From a checkpoint of a small encoder-decoder audio transcriber: encoder rnn gru, 26041 training examples.
Rows from block 2 of the audio encoder of a small encoder-decoder audio transcriber, named by matrix and row number. Each number is 500 + 25 x the weight over its row's rms, rounded and kept within 0 to 999. All counts start at 0. Numbers have three digits each.
After each channel's rows are labels from the 100 clips, of 14976, where the channel reaches its highest value: "loudest" is the band of the loudest frequency at the time of the peak; "responds to" is what is common among them. Only what is clearly more common there than usual is listed. The data: short made-up English sentences, spoken by a formant synthesiser in many voices.
# conv: width-5 conv (encoder.blocks.2.conv.weight, 96x96x5, each kernel summed), inputs 0-95

conv.35:525451462495492475541539476464499489508485505529507497491479495517490520516503483502543511535485496495499474512540454481541469524553482526522499510480517496462477466485488495508511510499482469450502513491455492506501506470496467489497543537512478472471441447457486543512525510485480517516
loudest: 250 to 500 Hz
responds to: /ð/; "this"

conv.19:490523485531479508506548535489491491546498514506556484511512534524497539471487476513506471494429526474490527493523463467469514535492498476539516463570503535535518521507494493513485491538479486522506505470528486537457495481507512505447487498514542515498508492500515469502523469503489481492
loudest: 250 to 500 Hz
responds to: /ʃ/; "she"

conv.38:485545517512501522533479512526484530503493514471493482534512500489539538494509469540512450520486516513491492503460475539499461465531520495520468482450486480517502544506485482512507534513482520478495476522553484517474490504509548469499499447493516473484553494508487525490520451547516508530
loudest: 2000 to 4000 Hz
responds to: /ʃ/; /i/; "she"

conv.62:519490488509495519499457505496492518518508503537470475481498519524487505528494512463502540516461504439508472504440477490494503462504538490497499577494496459475501526482510518549504524468508464481511521488499537517471455475522529502527478490477505533490480500559506515454488518497514538513
loudest: 2000 to 4000 Hz
responds to: /tʃ/

conv.78:462522468514520490512471481472481470536499487540480453555464507525470514519474498460522464516492514523505545520516541518533512516498491530467467514511492482477478514483492496471485456502486515491466484519511546461450514538506520514513488479543505489470487552505480467492528471508488510483
loudest: 250 to 500 Hz
responds to: /dʒ/

conv.77:501502475469512505530492513514464520512522500467457518476534524498457527515519481497466513508551461502516448524477459501517492468532449512510521502513518512482484458482505517529530532544470492542500514499508489539476500535546496487505470515496543512478540524483510506514504496528519482560
loudest: 500 to 1000 Hz
responds to: /æ/; /ð/; "that"

conv.87:474508461496497513553499500497518521474496506449443496487493477485449492483546513562531531541486486502517513461517504508531512477562510511509503493491507474550520469506533499462478507469526520549521510528539523490492515481503501532481489499533489508514498521526505483471528475524510527477
loudest: 2000 to 4000 Hz
responds to: /tʃ/

conv.68:525512494498482461534479506511443462457478471519507511508508547490475506495509480480514465485542477554519506513468509510502520484468492539457525498507557475486470500540502502540436510485490502462508452475498499516515487528518505476491509503515577462491504510503520505490481505491520492496
loudest: 250 to 500 Hz
responds to: /ɛ/; "is"; "where"

conv.6:484512487490526506480521489559494533503492458485544494488492468540496473489482467465498470482525519475540479480490502501512503528524515484480507508521502494466510548471531466463551455513489485527521463544484490516480527495495485509496479508493540498504513567511566526493500525540486491500
loudest: 4000 to 8000 Hz
responds to: thin (high-pass)

conv.47:525522532494458535510526523480476517516549487512553485500502523540485490458538510472474472511546450532506468523466479541519452437519481508515528510500498499472510478492482524526470494495464497531506529472495508515495466467473508501492530510493533473521527494468489525466509501530512493499
loudest: 4000 to 8000 Hz
responds to: /æ/; /ð/; "that"

conv.82:482512495497453483491480512549507472526516483513437522493580509514487484497489514543541519502506485509483478511492484524486486528484479488512512534472524519521513537435486507540494490491503481528480533497530497533458509517508530487509506511551435476506500513497497521497493450492491536510
loudest: 2000 to 4000 Hz
responds to: /ʃ/; "me"; "show"; "shiny"

conv.53:500531503489554515518514511511478485502495469455556485466502520489531510478496500496509496535490536514496502437526494478505492550464548517484516493517550539533494560524519493546481516529505471514485465503470536531527509525482520500497487485530532523542473510502513463521491490507489488505
loudest: 250 to 500 Hz
responds to: /s/; "slept"

conv.71:519549504566532513487499455533495514535508491490502493503469462493505502489522501538499532530492508485511481479521516489489456509451527465539492492513527506506543536448503500480481522529491491463523472533523479523497495528504494482493516498507471488518474534494488481552491518474504424532
loudest: 500 to 1000 Hz
responds to: /aɪ/; /m/; "my"

conv.49:482526511475488542464524476484518504510562507506462524501496504511462491522505506501540493509494490505521500519439489504514504538493470524478526474499541492498541548500539495501505467500495521496493492509520445484467481489440491494491508506562561469490478525518493521504535523538473474495
loudest: 2000 to 4000 Hz
responds to: /k/; clipping

conv.50:463485444513493512492495511539504497490510509528527523494475541467469479497509520485471531485493445516512446512525521486502501507519482504549492509499492485508496486499536501490468526513499525556505496530483503530532536473454527532542534494492519541527518544544529517461524504496526480467
loudest: 250 to 500 Hz
responds to: /s/; /ɪ/; /ð/; "this"

conv.39:509489525486519478529479463522456441520520515503526472479531520520511566476478468480500457451503482527514516460507518521522514506526472523513493468534537532511484495471522505489437501516466516525492514511498450540506497492512503532490485511551499502497509523472483507454507501513488475516
loudest: 250 to 500 Hz
responds to: /ɝ/; /h/; "her"

conv.8:501478509485555510494552520501500482516503519497493548490477522526523472497466510525519481503544475483464509451469492471529539497480496502521473501514521497482471459508504491501484500480491464486533472464553473492530466494474511471506497470449490520509524529478496533515497435473473461477
loudest: 250 to 500 Hz
responds to: /j/; /ʒ/; "usual"

conv.0:487525509541481485503468488480506503491481481503509568476480461524455480465550501514497500511516506487496499499464488500511474483485501507552463523491457515507452521434452499488522446500475490543517506477534472509487490459519553496519524472528480507494508498510495506487456499520511527491
loudest: 500 to 1000 Hz
responds to: /ɑ/; clipping

conv.24:504527512498468502539504513523473515475518495545521484521527542531504487496455536553511504521523502526489534516509502530511486502507505505526523526459484499484488513475488528464568463443506555509491523498552492529484466502466507500568484478531530475479473506502506496497493494518514501492
loudest: 250 to 500 Hz
responds to: /ɝ/; /tʃ/; "teacher"; "picture"

conv.95:509510463493508449536523552482508489519476504476510463538506517519487521485480509526460489504498509512546504452485454531493462485468495543511505508474524502483490507480476536547511516489522511505497507517554452518431493480475490494476520512489464491507496495488520531464517446504505534487
loudest: 2000 to 4000 Hz
responds to: /tʃ/; voice: child-like voice; "picture"; "teacher"

conv.43:503544531479491513463567508490500488490510468469497505487471495510525477492517486463526532559495481483486561502541543497511503506504495465498516501461470536515527524462476518508504487509506519519494432504529469498483493489484516452521507500489461486514529526467451462514506520482517500502
loudest: 500 to 1000 Hz; 250 to 500 Hz
responds to: /aɪ/; /m/; "my"

conv.72:490478526494513489494517504500547502551518469479512514468484552538516505488489456511501486508570508488504469495474518539538499505498470479493522441457539487497463506537463538524492505523522484489470515530521502476476510462481500530461522528533524465523487485510490500494545501505511525497
loudest: 500 to 1000 Hz
responds to: /æ/; "that"

conv.76:488507524495532522516508481509505497461481477509514502497514509489512497480464495528493546504468514438499506532488493507453562510503458486459494510459509507485516485457467474464527493485516467485515571533521517493508504514503487481510480445507523480524432521475513496494510491475490448497
loudest: 250 to 500 Hz
responds to: /eɪ/; /dʒ/; "strange"; "train"

conv.13:500498515510505459540538470514512463535548450527439514513541511474503500519509507500488504497507495458468528521517510528478498482519495514504500513463532493486495527487474533522511455491481536493508487545545464480479534501517544519498483496528545503491541524492496459504480470535496513461
loudest: 250 to 500 Hz
responds to: /ɝ/; /tʃ/; "picture"

conv.81:490543508486466479503522486506527562512487527500544474498514499497496519486533531506515481515449518499517520510505519505487454476567545490503493480578499510525485529494505452482493523495499457481496461514484510508450496485527468474506524523494450492487475525479515526526493486491502473526
loudest: 250 to 500 Hz
responds to: /aɪ/; /w/; /k/; "quiet"

conv.46:472479533551476488522498506480472524503507503487471529487499542452543472509526490547460511465496485503506518531479502532537491532553539547472515461492468480478508531461507489522492510489476530472521478497537451540488512476475490484482481504551534511518504508491532497508493501505501478493
loudest: 2000 to 4000 Hz
responds to: /ʃ/; "me"; "please"; "show"

conv.18:555525518479480515484454525510530499509493516523514491515451486495499532478502515507466499484525475511450441527543469491483487512523486467515502507543507474517504503495519473506489525537496491550487504522550516461500531504481489519496485486560449471505494484475520551518497516534514524527
loudest: 2000 to 4000 Hz
responds to: /ʃ/; /tʃ/; thin (high-pass)

conv.91:514487461516527507477488452485489479509494473524511489490504490493497514479513530525498475491530431477513515507472532515477502505502483523495493461499496478507489519507520550560483516537467466481460477519562427533473520532480494483498514526511517504508494525532513529541472482499490462473
loudest: 250 to 500 Hz; 500 to 1000 Hz
responds to: /aɪ/; /m/; "my"

conv.11:519482478483474509508484469470527515497514516508449556481513474500485485491541516496509469515492508492470506555485467527495503471519458494481521509550499495491449481483491496505510502487520520503510521526491449548463489500525486484461500480515484524491459480516470413507535499500528533480
loudest: 2000 to 4000 Hz
responds to: /ʃ/; clipping; "show"; "me"

conv.89:516478475478473468519522517470521485473486507512491473489494518520518461476510490540510495477455507515528519516472508514500455491504509479534536483465502489471493546498491458512475488551501517465481486497567476565504514549490513492484535512546490499538465529514505506485484456457501503502
loudest: 2000 to 4000 Hz
responds to: /ʃ/

conv.2:502533503494490506533526510525496510482465508514453491531493494502500504513506528506475555490497498498507542490512480493533488562511559474491492539518476514477517506516482528519544523520510468533530489512501568505553474491502504513536551463520498531492480491459494531481455475507484466515
loudest: 2000 to 4000 Hz
responds to: clipping

conv.4:466500505461490502436515494540486475508508556490465506513487471510487506509500514537473458503608472544511506509460492505496497476493471504501538506509506520467482521460520494495507511504472475499508488465460508488512560492506493533491478487474466494507503516477497485508519542498480514511
loudest: 250 to 500 Hz; 500 to 1000 Hz
responds to: /t/; /æ/; "that"

conv.5:510535477509509522464484516477510544497585495503526503537490497465482521460458491498523475491493495492450495525482512512495540500509516517464509476483480538534510500534517489485462495530500529501535503476525472523541526474521502523524517497465473472447521526490464511459512528484481504523
loudest: 4000 to 8000 Hz; 1000 to 2000 Hz
responds to: /t/; "later"

conv.40:528517517519523493456511455494491490529475493532507490522495529534496520470530498505482489480528507493492529463490528519526489534468451493509504469495472515474491526496499506505454476479452551459522475492565490500482455525493492490493510497538502515495482505483450480548509542545487463494
loudest: 250 to 500 Hz
responds to: /ɝ/; /tʃ/; number of words: 6

conv.90:524483470474496477483487551492511530523506480495471496542469493513493525501526503463542500520484478524479498486478533501519493473513498518533513527506534500520483500504484520507467529471474474522527502497506487536450480445529476518485498485547518467491443461460533521509504557537461479501
loudest: 250 to 500 Hz
responds to: /h/; /z/; "his"

conv.51:533519483500505517497488469492489476482518495468433480514482543507519546476481507555517513484491520499501518510498449503534461489462456506523504518458483524491485531538465471528509511529522527503515520529511435545493528476512509495504531515503451496509482457545487489481507479489488503508
loudest: 2000 to 4000 Hz
responds to: "every"; /tʃ/

conv.25:494491524484500537517510507498462525487480525498479499511466516527507490444495463503484478489481499508514516517505482478520481436495518475535554470571509500553490502468530482484500505513497487490548504467479482489552504468484513458502509504504465507504545498503540543517515507537486455522
loudest: 500 to 1000 Hz; 250 to 500 Hz
responds to: /ə/; "a"; "was"

conv.60:488516529510495515507475528488498528501476545510534529473477512528526528535548454477525488506513506496499475460541516501479513501508479503464478508514551493518519525521475459476490491487533502515514494557483474517492523483519504484497448484528463488465500510492502468527505496541500568557
loudest: 4000 to 8000 Hz
responds to: /z/; "his"; sentence kind: request; "please"

conv.63:509495472481488505498501546531506461508484504508513479470503522530525467491491514500495496496514499444511548575485481517498470490517522531536499511441444508558487527498512444492481511507457514501498497466486462459502494518566481510478509513530498483505508494511501519533540501484488498505
loudest: 500 to 1000 Hz
responds to: /ð/; /æ/; "that"

conv.79:518529470555547516504480496514534509477522538496458480515458456457509503480470530502533514545511504476515526466519532462496474508510530486456480538472465512478532518527497519494523457502514499468516536465498547536492513486498541516514483501503461504508491481494503504526498503519459490517
loudest: 250 to 500 Hz
responds to: /eɪ/; /dʒ/

conv.66:446510492531544514518470489512508529502511502525532517491512477457488502490505512460475505408512464502490519481540503525505494485467538494516491500504504484473465484543477560524526475517494456509453496516448491502505484496490504497513488511482504470502489528458474489494494485514500502437
loudest: 4000 to 8000 Hz
responds to: /z/; "his"

conv.84:494515488495496482550520521502497514532516539521492503434515535497498536464474512508522538480477490510507545490505494495485512538485486540503539478481508501504496537522482488564543471512511504519528496543489470496456480532508521492523497512568525491540483516494477531459468508479499469514
loudest: 500 to 1000 Hz
responds to: "that"